config = dict(
    arch='unet',
    model='image denoising model',
    dataset='rendered solids tumbling over patterned floors',
    train_examples=195000,
    image_size=40,
    crop_scale_min=1,
    horizontal_flip=False,
    color_jitter=0.2,
    task='denoising',
    loss='charbonnier',
    noise_std=0.4,
    norm='groupnorm',
    activation='relu',
    weight_standardization=False,
    widths=[96, 96, 192],
    blocks_per_level=1,
    block='basic',
    attention=False,
    upsampling='nearest_conv',
    init='xavier_uniform',
    residual_init='scaled_by_depth',
    optimizer='normuon',
    muon_scale='spectral',
    lr=0.0083,
    momentum=0.85,
    nesterov=True,
    orthogonalizer='newton_schulz_5',
    adamw_lr_other_params=0.00093,
    ema_decay=0.99,
    steps=17400,
    batch_size=128,
    epochs=11.4,
    lr_schedule='wsd',
    decay_fraction=0.4,
    final_lr_fraction=0.05,
    warmup_steps=520,
    weight_decay=0.01,
    adamw_weight_decay_other_params=0,
)
Rows from block 3 of a small image denoising model, named by matrix and row number. Rows with one number belong to one channel. Each number is 500 + 50 x the weight over its row's rms, rounded and kept within 0 to 999. All counts start at 0. Numbers have three digits each.
After each channel's rows are labels from the 100 images, of 14976, where the channel reaches its highest value: "strongest on" is what is common among them; "patch colour" is the nearest of a few named colours to the mean colour under the peak. Only what is clearly more common there than usual is listed. The data: rendered solids tumbling over patterned floors.
# convs0: first 3x3 conv (model.mid.1.convs.0.weight, 192x192x3x3, each kernel summed), inputs 96-191
# convs1: second 3x3 conv (model.mid.1.convs.1.weight, 192x192x3x3, transposed, each kernel summed), outputs 96-191

convs0.54:531465468558453540434471507473545554462467489490532516448462404527540582456482494516467612476493474496547450654479516544521549485523419437490481446409504399509517607434455495519493486518551572522518552499517419453457428508504535538534544498546556506422493524488488513474552547492487555398
convs1.54:486477547427523412478466477506343463483506453467571572516562470527530428382486569559510453479535466432406505533523410524485501509500427503555510427488543571428492391460525561385552494498532415516471435521477596457583458539483517466505503528472463485473479571504591526511464506496566472491
strongest on: count: four
patch colour: grey

convs0.144:442540509567553507412466551499456480416486462380436460563430620397553570485506490521477460456450483533547494536507541473459478449513545483497433482553477497497499388567508501517563503471468501426424555531465519485522528521482503574472537527470525489605441501580442533479572466484509546477
convs1.144:567484517453467477525538522502490585513553432459560570477460477471531466508472445471547552505423498516501470509547523521369525519405472485475424585591531491457467584544549476421431482535610503586508437484573514430492458463491422421598464559443526509466506475443514451535549412480501506535
strongest on: count: four
patch colour: grey

convs0.143:449498514526496448468492428529450432464538509511538471536385564362491559550522514493537453451565525551456512493516494489509452392499509495488474574576564473558533439580578580522532549538496445513499408497506541495544532503505402549494515507473564451567496487433475525499505431475541464465
convs1.143:457439480556564588524479478451497432512528504409436427489528522565456552524558517430636522511427589466491455463464474511389558519476509548429519571499504493550418471565470525493510566531451487406378495517561527399512588535456518465524454468572540543440478483396497479508492508471451424490
strongest on: count: one
patch colour: grey

convs0.63:382540504500512493432501473483414508491522439472486496504354601463434412451531478509505506459453503444468500420525503517473487467430473490478429516477564475488511394463375450474470452519509579550445507513565460558515592475497402499483459490522510487470452507468435461504502474466529469496
convs1.63:541445536506467472483515446574437520347460493415539510491410444544576439489467489493499584499541411519509431518419477477476453450505473517551576482499503455481540458510604513507481540473539554547519508573527571413491458470566482406461537471507388435554451496542530483469459501506486563446
strongest on: count: one
patch colour: grey

convs0.27:526466518441494561530485473532564564525498497502522567486553460561494567468540495474486445579516422486467534484469471442510513385386455511502470503582436515497525411457477509481479412472543553494417472499489452402455538518561499579558524490469521501433525521558410460510385496493524448491
convs1.27:492564467417322467540536504499437507541481598552485554579544496451511570545535430509459490438546547496532520445502480475592468558500523483597518488476505494482566475526502497521432572517488561518521504475553562514562544491501418448470492546422592488362529535513467467523622520444411485476
strongest on: count: four; light from behind the scene
patch colour: brown

convs0.184:538535458537462498444561511483579488447497556486540532430526433545414511545461425452445477488507430521475509411548359508525545505469459577558522466594615403560519528564508480509436473522510526493468445495531533518465452513485485577523435434530598446406454440485480555506539520452396549542
convs1.184:510405561500521559437406555540515561458527499558471494528484528480644578520534549555437456627430518388509424392484565487485426515418525516425478519563450469490469438499474441472434375484532484470488534525484435489547546564469558373503460478461594538535558496579588555483451527516509470541
strongest on: count: four; blue object; sphere
patch colour: black

convs0.4:483503551440451572537451461454492552522581614681529490533498465567498570480503597529518449483478488534551523425493454518456511436451490474448487600542510461449555496496511468482456511497482494483496489494436489486464473521447473625472511409475549538586459454457436536494476517576620503541
convs1.4:537523529505489601514498514581467478447425452490577502447469544523546471442483502523473482463488482579525480493492429519629530583523437505536527494489538450477506468553511536588550491509535575509456520493534660534482583535432464476492525512474557561526542498466458427418501556460518463409
strongest on: count: four; pink object; grey object; sphere
patch colour: brown

convs0.190:425464509536590529522495467523525462446537593458460452580535535557458533436468512506472431465501468534450518384459491466529447513478451536493577567449422489465522551455526507528626566502459500424470448551483487436385532504488521557542479573524529488572521538496473425480464529558428488466
convs1.190:464537581554434483496570474464489466400406525439545544423504486483454576533513421508424527524487605471513470455610519563455544558551490553493513517669465491538588526500522445437437636494575515540502486510468528474431528466457473426472454502468520503468514511476500528489535491410543461468
strongest on: light from behind the scene; count: four
patch colour: brown

convs0.102:463466547447379478471539493558494475473476555568598462552541511414407468505494541526504414525576455507447512506486517515451533490511507484465494565571571407439536451525519493501487528519452576574489502481554515577451482474425478491478463536530524518408519466516467484470459489532619413584
convs1.102:487577498548510472501447466481539492603524466484426492492481474512400542434557502560473514433490530536522601516495450436457620533542591519537448488558579554571507480486437530449502569593532480515429525409467522510522492480470560376488484448510521490482492565440460550598477434412479545496
strongest on: count: one
patch colour: grey